{"model": "spectrogram enhancement model", "noise_aug": 0.002, "win_length": 512, "upsampling": "transposed_conv", "optimizer": "normuon", "lr": 0.0063, "nesterov": true, "steps": 29800}
Rows from block 7 of a small spectrogram enhancement model, named by matrix and row number. Rows with one number belong to one channel. Each number is 128 + 32 x the weight over its row's rms, rounded and kept within 0 to 255. All counts start at 0. Numbers have three digits each.
Before each channel's rows are labels from the 100 clips, of 14976, where the channel reaches its highest value: "responds to" is what is common among them. Only what is clearly more common there than usual is listed. The data: songs of 200 made-up bird species, synthesised, often over outdoor noise.
# convs0: first 3x3 conv (model.mid.1.convs.0.weight, 192x192x3x3, each kernel summed), inputs 96-143
# convs1: second 3x3 conv (model.mid.1.convs.1.weight, 192x192x3x3, transposed, each kernel summed), outputs 96-143

responds to: clipping; text has "clipped"
convs0.142:177101068106116119138161148037050106170126154130155089098111091166098106128147120155059128113095112177114161138054168144149107147161167087061107
convs1.142:100148118123124088109099084113184184116163044169153121100125139133112134162076130075084101108116144159106110114178061045177144108074176149121142

responds to: clipping; text has "clipped"; white noise
convs0.157:114113142167142174090113129090118125104155104086114075151119115094071134121109165137181154128102090112140102153121136170148110169121151184133162
convs1.157:130113109107093141129092098101084144131157119083108120151162151187122133146138104179087116114121111114180151145087136087100143144092175172135194

responds to: clipping; text has "clipped"
convs0.43:160063133064135154148131111126109089114118062106131093118106114122159131102174099125184173154130105134141146097131134190107164141117081081080141
convs1.43:131137144142168120131145124094152118201119074188128172113111156122113099159102126164081111175177141121097096082170141097134082166061124167074113

responds to: white noise; clipping
convs0.138:113088107076160134138164108083115127155153086108091144062130116152142058105145148121194204159157156132139100134132093147116143162103176185107133
convs1.138:148135104118054131094089120128099186112166160078155117132199134162126169112143082119159120118102109158157128103098125102135134147143132138154161

responds to: white noise; clipping
convs0.169:111100110152122111110141137099142142163119037090035073133143122140139090123108138178247124135157136101161138123135096195125140122116120192130133
convs1.169:127143105156107173108141120081108172133148156044181140091155120165157115173169127200202127146123080121142175170139130165131152151078128155153130

responds to: white noise
convs0.85:117115128097154072067162141070135120253104143113063157151115139108105156125151112132202162087211099121242135138130110160167138092175098100117053
convs1.85:174114059101082130081132116113127137125131136046178142131148104153137100117146107175180132161143126114151097139121140136121144197125105146155182

responds to: clipping; text has "clipped"
convs0.117:104110131144120083120100140128164180141131095141115134108122138077127185124123076175014132125162071159134103133084120105095103160103137128113164
convs1.117:107099083147129110119083152112150121139120126232076117135152167125156167128141157121075104143120157097146100124108133097141115152139153155137140

responds to: clipping; text has "clipped"; thin (high-pass)
convs0.6:114154119135137095125152145151111077019123128220181174079158142129155134137183162145114110112082099092115107110129072134102116099141149123120093
convs1.6:093136179110134149143160123138113127120150149052166148094102086111136099128133135047154160136143136150118180164115122159144122104098117131153110

responds to: white noise; thin (high-pass)
convs0.84:137173130139118138140127114124127081171129164065106085141123147104105079153085138093255195152214121123152172086056114130132126127107120106110139
convs1.84:132102142104116151126142099106122093147154158037175155112113062141114107157149142161172155128135097145135181163134154156134126143110129148164148

responds to: clipping; text has "clipped"
convs0.95:133086114141147129132077070092153111151116112047144121131084131078174161089103088154166177133160112089140098106115139134129100155146096069157119
convs1.95:115138140150180147134147127118154106191136088158114174116127162089115098139111133165116120167182161119104082112180158111109080169096121156093127

responds to: white noise; thin (high-pass)
convs0.164:132102099147202121135119065134142179124161108110163156140111174126181085156062152163158107167111169158147143153099118136142139109126184118101145
convs1.164:140149119160086120089201126212154108155049158149139142157138133117142175102163102110114101088143129155069069139132158208118103111237075122165104

responds to: white noise
convs0.41:090125154195146130166186096131178127114162130096130197109129124128158118124094136124192130151175134132104154116170084182113123137109160105144134
convs1.41:123154128139090124087184163200142136150063156135163127187127115124141185112168123106143080117146129134106086119136150199162125120240102140165111

responds to: clipping; text has "clipped"
convs0.147:138085122255083115133141096115110176163112086187156122160126099149098161108121138130098129114052102147091106156129116029132097094077103208095167
convs1.147:122114132151130123084127146149112118112069154127107119120141138123133150056187085146103098107109092109137154149027156159127134126134124129178156

responds to: clipping; text has "clipped"; wind; muffled (low-pass)
convs0.104:135074129151145162097101153108122102145096115121157081158124126123086163130098152087115179120082121138130097135132183126128111178119078189144136
convs1.104:133126121124139115129092097092119127129172097084104090139164181192108105141148096214109119106134113099188131133090131078101134135080177157132181

responds to: white noise; clipping
convs0.71:126171092076152180142114110079129174109165084121154150105124110147164087154108128126170142119178197090124139102081076205135127121168164149122135
convs1.71:122130155137048127121116130157122108108091142119122073175119114107131173141124141118131114110094134133105104099129142139160142120196143148085119

responds to: white noise; clipping
convs0.162:121091129025135116131140154086099129110127143111124092109143115142115136094160098148152110170176107157126095121121158161122121131141109158174108
convs1.162:185103129121122129090087160108094169108098167103120110160122089159076151109093123121187101107082095140151133107116135108109113121136102068083127

responds to: clipping; text has "clipped"; wind; muffled (low-pass)
convs0.106:118087105112114117103102156101144135143111114171150118110134086139106150138070162101135111109083114189113120118099174125146144118086101152098144
convs1.106:102114140131132094134128095125141156117160080089157098101135118143143079153133161110140155101123098170156195113115166120110132118074172158099182

responds to: clipping; text has "clipped"
convs0.15:143139101118146113143151112143114106129135118113155146087133125163132113110192135234155114110201167114128176130164144067109137093090161086138079
convs1.15:088141169127142132137181116124121150133126107087156180098106097087150073124137149027165179132155134153110130134146093157152107128101104120105115

responds to: clipping; text has "clipped"
convs0.141:112128080099153091088155130171147122113125145175133116117128123126155103137128135097117140066110082082102159072101178119136105113116150035132068
convs1.141:129151163135141124113152093150188161118168080160186130109116119107150110133116130084147144143190171155126094121207067142151132084109123135127083

responds to: white noise; clipping
convs0.72:137115127030148100133152110086084122172134159129141184107119132126105118151126160145167169134133154088186121151094114150168152114153137144122111
convs1.72:139128079148035143081102107107125147125144103034169157131150143131141114120139090158169135091103159135164092153136136138127103175115117151100179

responds to: clipping; text has "clipped"
convs0.93:169086074086186157115136029134130120158117110089128079111105132124139146085176122164156170134121112119100111110098165112147163172135092085107111
convs1.93:119153168138172151129140112108166126165152079145157183122132144105120089164107140105130147165181161142109093106183117140145117139069127160082115

responds to: white noise
convs0.34:105103133098149126052096135114122083157160143073129162148137173137115140149145159108154135180158103104161087146118124198093110111124121124117184
convs1.34:172106088151049126075066105094104191131162120050134151146152140144132098096101072155190131119082136141144103094160133114098108178130080105086178

responds to: white noise; thin (high-pass)
convs0.73:144121085154153146064168149148103160123113231187070120123139111160138248121098146123120149179174105125202087092138103164167134149104104149132117
convs1.73:116152119133072131056107180168149081126053130229101107142143157095130214076170153145071100153111137121127097096096144142138140170166119176127105

responds to: white noise; thin (high-pass)
convs0.35:021134151156172164141138116133090164097134076114106157155129097099136127094139190152185164153172129129140140129115122147066126096140116136081106
convs1.35:159130117133072128088093121128094166111100169097140094160164134130117137150141067096150097089079102163133151095112171120152113107147157145086150

responds to: clipping; text has "clipped"
convs0.20:159072115110084116138146100126083079126103150135157045088111071116101152156132105198053140176080119138112179155059192117086152134178108104079132
convs1.20:087134081114126083125098101087201160132144057198108106107124168145115162148122148066066088126116150152117119116192072052141124139048186136115147

responds to: clipping; text has "clipped"
convs0.174:119067083102165130129126116150145101171144103181154143121131128169147164127143094139089118088135119079065128100085124105097118113118119107143113
convs1.174:097136165106148148141167102124114120131128112094165155074101073115124091148117157052145190128147155161119149107155124141151116106080119147093109

responds to: clipping; text has "clipped"; mains hum
convs0.125:173110097123088143100082152117134107072093067173156079139110134121127139151102132169108169109071141136123149142093170150092184129140120082088100
convs1.125:129161180153164110139128085152152145221127055153156142123121138141112075203102110140075099156150153159132089109171103091143092152056155147064123

responds to: clipping; text has "clipped"
convs0.65:137123131121108091122142078114060126146153204180118124104119153180129145101133140146025110157145095097115130156083167147168136145139125110095147
convs1.65:097094090149132122112101126146200146147125083224095131116147182114153154129110170062050108107118181129127096116197084097145117140096133138120086

responds to: clipping; text has "clipped"
convs0.0:169091079091122062120201101104135097124150129147122120097098114120115075127141098148074176179102149116096139108100176084154097136159130058100105
convs1.0:089116114114122111199097130115130151190175076174075158096149138116109141135062141088107090139131154106123100132207085051121112135089145158114154

responds to: clipping; text has "clipped"
convs0.146:086163130112171114131157125196132062109188104180137145096106111101157149146148134106167166161138136096064104125166069065146131144080158119100097
convs1.146:105089100147142120124082151144192143152133113255086137067152157118158162103121145114095073132164166102153097140158100099085115161136113156159111

responds to: clipping; text has "clipped"
convs0.48:141106072119146106110098091113147086131161116225124154091100124128126103083160135136106151119118107104062110066136158060099105063091153114114118
convs1.48:113135162120143137122170107133153132148151099143159146095111120119157096144109143059160161132163183153124098152190077139132109110110120126120091

responds to: clipping; text has "clipped"
convs0.52:121099088176100144162134112141138115088154134131134142066143144141099134127131148184131099097153109120150167103163110109132145150128128143077098
convs1.52:075139183124138141145145132122110147125138140050173169109100094094142072136124146048175152123159130145118191172121119157154121109090089120162107

responds to: clipping; text has "clipped"
convs0.190:157098113076133097127105068101141098133159064116155171181089147099154091127144140144166183147148147069097118071155147107160107156087093102133143
convs1.190:104109128142160143147115175099159140204165096179090163096140167114140125130102130124116122137149155093100082110196118085111079155120112137097119

responds to: clipping; text has "clipped"
convs0.53:143148120136153072132058139099180118125122048203133149143097132110156074129116152166088157203140173099094139088104100081123147193102126020170117
convs1.53:111100094124147133171096158146186156175164098204099150112139157102141139142110157097112076109139169120155117147179103093097091153126161149135141

responds to: white noise
convs0.145:085099111118135173067133117136123132145137171081053114114093137056094128130127159074227125099198183109183187121169126201064133090158100120096126
convs1.145:131088116115090124123124117095099138132149140043170121079150092144150087150141142149191129130125099141169163138086159139143137173104147132159141